A small contrastive image-text model, trained from scratch.
Model: encoder layers 6, text encoder width 320.
Training: soap at rate 0.0015, batches of 128.
Rows from block 3 of the image encoder of a small contrastive image-text model, named by matrix and row number. Rows with one number belong to one neuron. Each number is 128 + 32 x the weight over its row's rms, rounded and kept within 0 to 255. All counts start at 0. Numbers have three digits each.
After each neuron's rows are labels from the 100 images, of 14976, where the neuron reaches its highest value: "peak on" is the class under the peak; "top examples" is what is common among them. Only what is clearly more common there than usual is listed. The data: made-up ball-and-stick molecule models.
# fc1: MLP up (encoder.blocks.3.mlp.fc1.weight, 1152x192), inputs 0-95
# fc2: MLP down (encoder.blocks.3.mlp.fc2.weight, 192x1152, transposed), outputs 0-95

fc1.531:092110169128149087143134126108135138125134069107142120142162152090142143074039112116136102144114137218098172104097169115118105124162140129124123105130155115157066131127139114107106106135125122031108163116155163119061147130128108140140124123053158117132061098128145133168127140164137120148
fc2.531:128149124141130063145152129105108137138073120133106146130125122109132153136080133121108148135044095143119145179095136115076127055127125145140095135119141132087075130131098152124153135138094128073121124116113130176120153203170118131150120098132125156161193124131118128150140217137127124161
peak on: orange ball
top examples: orange ball; yellow ball; balls: twelve

fc1.432:146129115169149130136168147076165138176118161127107076139161076082134149136127120230168205090103114074145125088155115154136120121180095095039099097179175114141095143135136109166133110161121136118105131105157118167157133131206094148086143105100110127198151085109121132180153133174149130115
fc2.432:146112147146116136142101123167073132103066154152136131142113122174106192146164139178095133102122078136150086143092166115106119154048203159119147115127105122134149151097116102136126173069115175154172098069137149154117070087058096104142131098138133112131076109160104158089096096138143128167
peak on: yellow ball
top examples: yellow ball; space-filling; dark backdrop; balls: ten

fc1.111:199133132138096090134103112108136079112117192102144095144130192120111134112098126092133134105161128148097143094098143167132135132136101140010103142122188131129140152092135173106160084094113140116114140081059201093212122107114096114127108139095156139135232162091136139119148121169097121114
fc2.111:126009096142131036150150122095202082147151126116109107128132114120132089118112117106112143183106118176040098103142147128127121101174103121123059133137128137203162070138137173159137093129172148159115140135108104099144088141113126120151116072056134077176161154120111139039126177152123119132
peak on: blue ball
top examples: blue ball; balls: twelve

fc1.587:094122122142157113100120135130114128100126149119103124083152157125127136122075122149152186171117128175076161097141156014104087107147157222143165139066146175199053108120094104109172141147143125057082152140157116176091158106089129137105088161130115201167121190129110118171187176155143179103
fc2.587:115145096107147084108156130122103120143124114123070161100141120190123178170099153104107153128054132120111115147151130090082105093188171147125101127138124162166126142137118101113147132138095148140115117135132126209162191158092124141086134173133114255152176184141122150108145227173129126099
peak on: orange ball
top examples: orange ball

fc1.363:204136133144100087134104113106133081117114184105151091144127192121106139114096123091134130105160129146094144094098143165135138135133098140016103143115190131133132157096130172098166081102112138115118136082057202096209115110118100113130108143095160139135227149083136146116152121166104124114
fc2.363:124009105140130039152151122091200086149152126115107107127132115118132088115116118108112141189108117177041107099142142131134120101174104121122059136134129136199164073135139174158140091128172145151114139132104103101147085144113129119158115073054135077177161159124109138041126176155124119130
peak on: blue ball
top examples: blue ball; balls: eleven; balls: twelve

fc1.512:104124203144189155144075091109119102178103142149166120109111140144134093153212103192138128098139167151168142125198124126114106063137136150182090151027149166129099104153126119131092140082121194137138096132149128111121098108184131108146131142177120175162108137101160111090156126131111114169
fc2.512:191141166153137156154156148135181102109141093171139105162082144178146139121112121113135134180128138082090129108105119116089132179131100109117124137137161131119162171109074177106084110119068033077121107180125134154127149119166082115157107171110131142083103078087102127167171151145118137091
peak on: grey ball
top examples: balls and sticks

fc1.408:146149128118149114136105060091108106098139122158080140015131152131105139099123088133172161120107136129143157135159087059095119148094121109165171130094125137083149072126157158135111170129171119111155105100111080122145121067187108181134152108166132138049137149118093140143067072095122190149
fc2.408:131155100154129122146079112139099159124157121132134147113139147123145046100145137138122122131160152095100090211094119134135115087120134130124124134145140123162120178148127012108152076205106126176111122179156143062157112194140068142135134047079129189090119033147153164093124180106129133199
peak on: grey ball
top examples: balls: three; space-filling

fc1.458:136129097141120128156118107133135090106124224123149108135103160125078104124120152102112140101198136135118147102115123209111129113136126126053094157153198105104142125107132206123164096090125123136080148089033141099158105102087107093136075123108131125130255159094130126116151137133132124098
fc2.458:132000059136131008168136120107188070136126126116115117129141111125135109140114119112117138138119147153060111130119135127137131092137094130128067120137126139213152070142118174185158150143127146143114127139107125122138118142129132131141112077060120118188169147089144145006133136143119121153
peak on: blue ball
top examples: blue ball

fc1.507:126125144151142109130113137154111073133113034131136101183142096127096099127132085150152147139130165130109111118155159138129114128110135144147164087055155139194135106126109111129113141173167125170065157085152168130204088112146140126134082162098098137150058083145152161115121181033131141115
fc2.507:127132083120133132128168105072173034121153136148121153119152120196173109061163132125136121131081107218028075141090128121107136118200212122139160121135109124155137169132132154088128098158117110131132135081058103156120163170153150135154115106135147229169072078131148139156105108149131114145
peak on: yellow ball
top examples: small balls on sticks; yellow ball; balls: twelve

fc1.391:077113176142124105159116138144112098126089060161114132161165115095087097098083133153172130133172104137120086108141098141111130164156132088195146107097176135190157106130129123168125148183175144127110128117145139137186047125176147126109122122109148105113055120138129166097133202008152180117
fc2.391:133147095128146133145172130089132073118155132147126142131141132125138110149144123118158128127122124120069140110060126142101128142160145135124140137148092120115158123104102152085144139148050116137148127086039169217133146200119143143214142141180153158187139128116076110179149131170126122119
peak on: red ball
top examples: red ball; small balls on sticks

fc1.94:128149129147121135166087087105106109131104052156125103181144130126102078148132080152163154172153134179060115136173151137108122104124155167117123100090140126144155121151091142173140147126197153104104179058153149102173107149151157117144093139117104144136056088104153141120145191069174123111
fc2.94:137148109109131145139178114088113069106136102125179135133119124154153130102101105142137130094124130156083147159058126138111143141146183132149158109139139132171184155135154140093149140148088122176150136132080136171166171189188174142182130121197173237175101099117118116201136099134112124196
peak on: red ball
top examples: red ball; small balls on sticks; balls: twelve

fc1.647:074119181126150068160131126114117125121120083121143103152162140098145139047055122120135105144103131205105168108092152112129127113162130115131125112128161101151065143131149117102099123126121137033110166119135160125063151120137114129152137114036150103118048089128152138175103125158135111149
fc2.647:142143131153122067168165123118123135140067111139112150127125121105125157134118158131116156147047100121103131189087111125087115064140130134143096139111147122082084137131098154118149140143101145098120125120104123180112140208175106130178115105159106144150180134111117116150114204119132122175
peak on: orange ball
top examples: orange ball; yellow ball; balls: twelve

fc1.691:094131199097118104106109149121148119125162103125129111166141158143192158150127144120173105121111122117118099080077126100156148141133092214079126128156117124137144128193145107150162170085118141110176117114125197109139176096153122115166118170168160168125015147112143143144083110109145114141
fc2.691:139135138139131139151118134109147147154179145133161149164161125116091134207117109140103134041127114128106140147085083162144111126110202131149143115168146154189145178126119092176178151095105149174119124184131144109084144027138133113131106108111137165134008143076086090139128119117130118173
peak on: yellow ball
top examples: yellow ball; balls: twelve; balls: eleven

fc1.221:072145109143114134138128113060192180106115104137128117165103133119175099159172118140114168077125155130100151189102153110164142163154136165100129124147099135089110162093126105135136173114071157107136165105137142123129226166134116118191149133140106104096212091166138151179116073132137141152
fc2.221:165121188111112112103107131152080105133147113131122142143115162119106107167129116118141141162093127168138150061161137095099141104096138121115133156106111115153127183107128154097102078073173153180140125084110146129109064086160166139145142159171141121216081139145168080135164174132120148104
peak on: red ball
top examples: red ball

fc1.121:108101156100151091123130167118153107155130057121169106161156133079156143087053108114136087094140140208091168119112174120164081132150156141094119101124131114158065098119143144119124102138105091037117148131173154093070156164116091144132115125047148102158078108127128140148148116152142099148
fc2.121:132174107156111076137132133117138126118099118156102156140123124107127138163105123102119139164066095116155135186102131100071129069110115131137101141135158132067066129133110166121161088150091120118118122126102129176145117204160129154168126086148114134159207117102122111098128206133134132170
peak on: orange ball
top examples: orange ball; yellow ball; balls: twelve; balls: eleven

fc1.526:153184163115132105169128150162033109115155100127164127122149147113121113095065083156128140052172096191166116125113215134097122066113104152104083149132146139174136138122136129111128092149077083136139130137144113103118137083127118088206152065133125167122191108083116145120123109132146146151
fc2.526:117085082110138090131159173159192131140107135119130134185142136087135120129150135103138121200083144121110127116157056137160121209151148112139206115111121093117112143135119134133148123100138128146113192140094163093101118195157146114073131151111149101161133132121092098134094158141135137096
peak on: grey ball
top examples: space-filling

fc1.522:080138170121143095165121157115088144195136122110091121128098125027130102114151146228089116180129144142140119177129195103134131158078104157158134166121104119119153182135160101126150160124154196110154071102109182144107146117099134175120071194139165137165138153121096083121131119101103100183
fc2.522:116155151105067122113091129186191154085125137127094153152133153109168105141179127125110105092086104117225129107132129101088149151119146130123130159114104120156122100153156208136095023137096088087125156097187142093143160115156126124088148094129156131136050097152137147131157095128117122058
peak on: grey ball
top examples: dark backdrop

fc1.47:149120101180109078136110096113119140085130121167058125046157117100100123083121139115184106078082131162081133159111093109081143132113156060128129074141146079093132160173123150110142154119180092127157128035175116128148171113123137206135175114165175111128133144158112120123100079087114172129
fc2.47:151188104095103118160154120153151128123119147136132142130095113133080086163137132124134112228168117119125125129105111156107132112127149136132153121155150189076148129140101107156099070153065116122115123188146131128105087123109080125087138099092126236181174105148136123123136192114153131196
peak on: blue ball; grey ball
top examples: space-filling; balls: three; balls: four

fc1.583:113097149123090158115127107093098130076162068082121156063125082112130155124108127072123127142077109194115079144124124130092130094097098088164138159109130131110122131110129172107116183113172176151140094114147104174090118086108172133061130101135154071027138168120133156183095118148098149116
fc2.583:148150087161114172123085099155157105134151146144120105137102173121112118133220134124148115097165108069134209103079107156160113118145132147158146125121098152098065114160127128104116064156097043145148128199127094139184172142186058132162137076147120238126121095180077096051119155114140127174
peak on: red ball
top examples: red ball; dark backdrop; balls: four; balls: five

fc1.702:136138113095126141108105145118196126111174109116081129085146140098091104168127117143175147137160108134094092120072113146144104129178136111054121064133183099119107106154081067141143133083143103089075108146155100148117140131137116098160158157160143089128116149105155098109129106145205131184
fc2.702:155185066121125102118122170158090135115131153127152158145126130125134127164124121101104100224133130121042123093126071122005135102098203110131137123168170146114133159114106113091134057160112072112112111156142088140158152162055164126114139108045136172182139169098145133160141144079135137110
peak on: blue ball; red ball
top examples: space-filling; balls: three; balls: four

fc1.692:115124109117191150109150134064102187132133100118144110061166124093138067132128132074145107116132143075115114110112103100033116110162102136059117082155134130105143081148113149131083064171114175149103142142106094135103175114172157134153120165093100131095193126143128164138132163137132131162
fc2.692:115107130130112051124115134149117053084161136132142075185106165140128188102134105110090122150133154167117125098124110129189149095132145143117124118085119154140082154145101132109150190084136135107137138127177187089107029185142103112108081077157154101196078128127075136135130114134097120154
peak on: red ball
top examples: red ball

fc1.622:123137132169100122123134149168124144154141162115089169132107102083094119107138138177150135055127166136165140108140095172082077156179136105111162220078198140136129220125157111145106103146149133182131121130140132202147072093130188161107136137149112122108101128141168116120159119095158167094
fc2.622:131157106141136187118135097136184062141114139142126157105131139170137121166121114090124100196153087138142158091115086098133154167119119136111131138166117085156111025130086128125109144165058097086155142094104133186120198140120147117164136089151165148144145154158070125087135106127123113095
peak on: grey ball
top examples: space-filling; balls: five; balls: six

fc1.64:133129150117157128144068064037107107123122158157113086154089162157152104164124148073164110087136130181057100115187158173116184105138140177094114081142175113069109171099121146182139119145113159162118200104128174060094166122133108123167096153116120158170098111107154133145164160156161104118
fc2.64:138211147134101090122124119098097091106149117139176102158109141166125163112145124125137134166049139171091180113102140115072137160151232143124155110129142116148213177142177151138156104096134112158144132171086132082176134188119142120204120134101142208136157123104119115161121173160107138163
peak on: red ball
top examples: red ball; small balls on sticks; balls: twelve; balls: eleven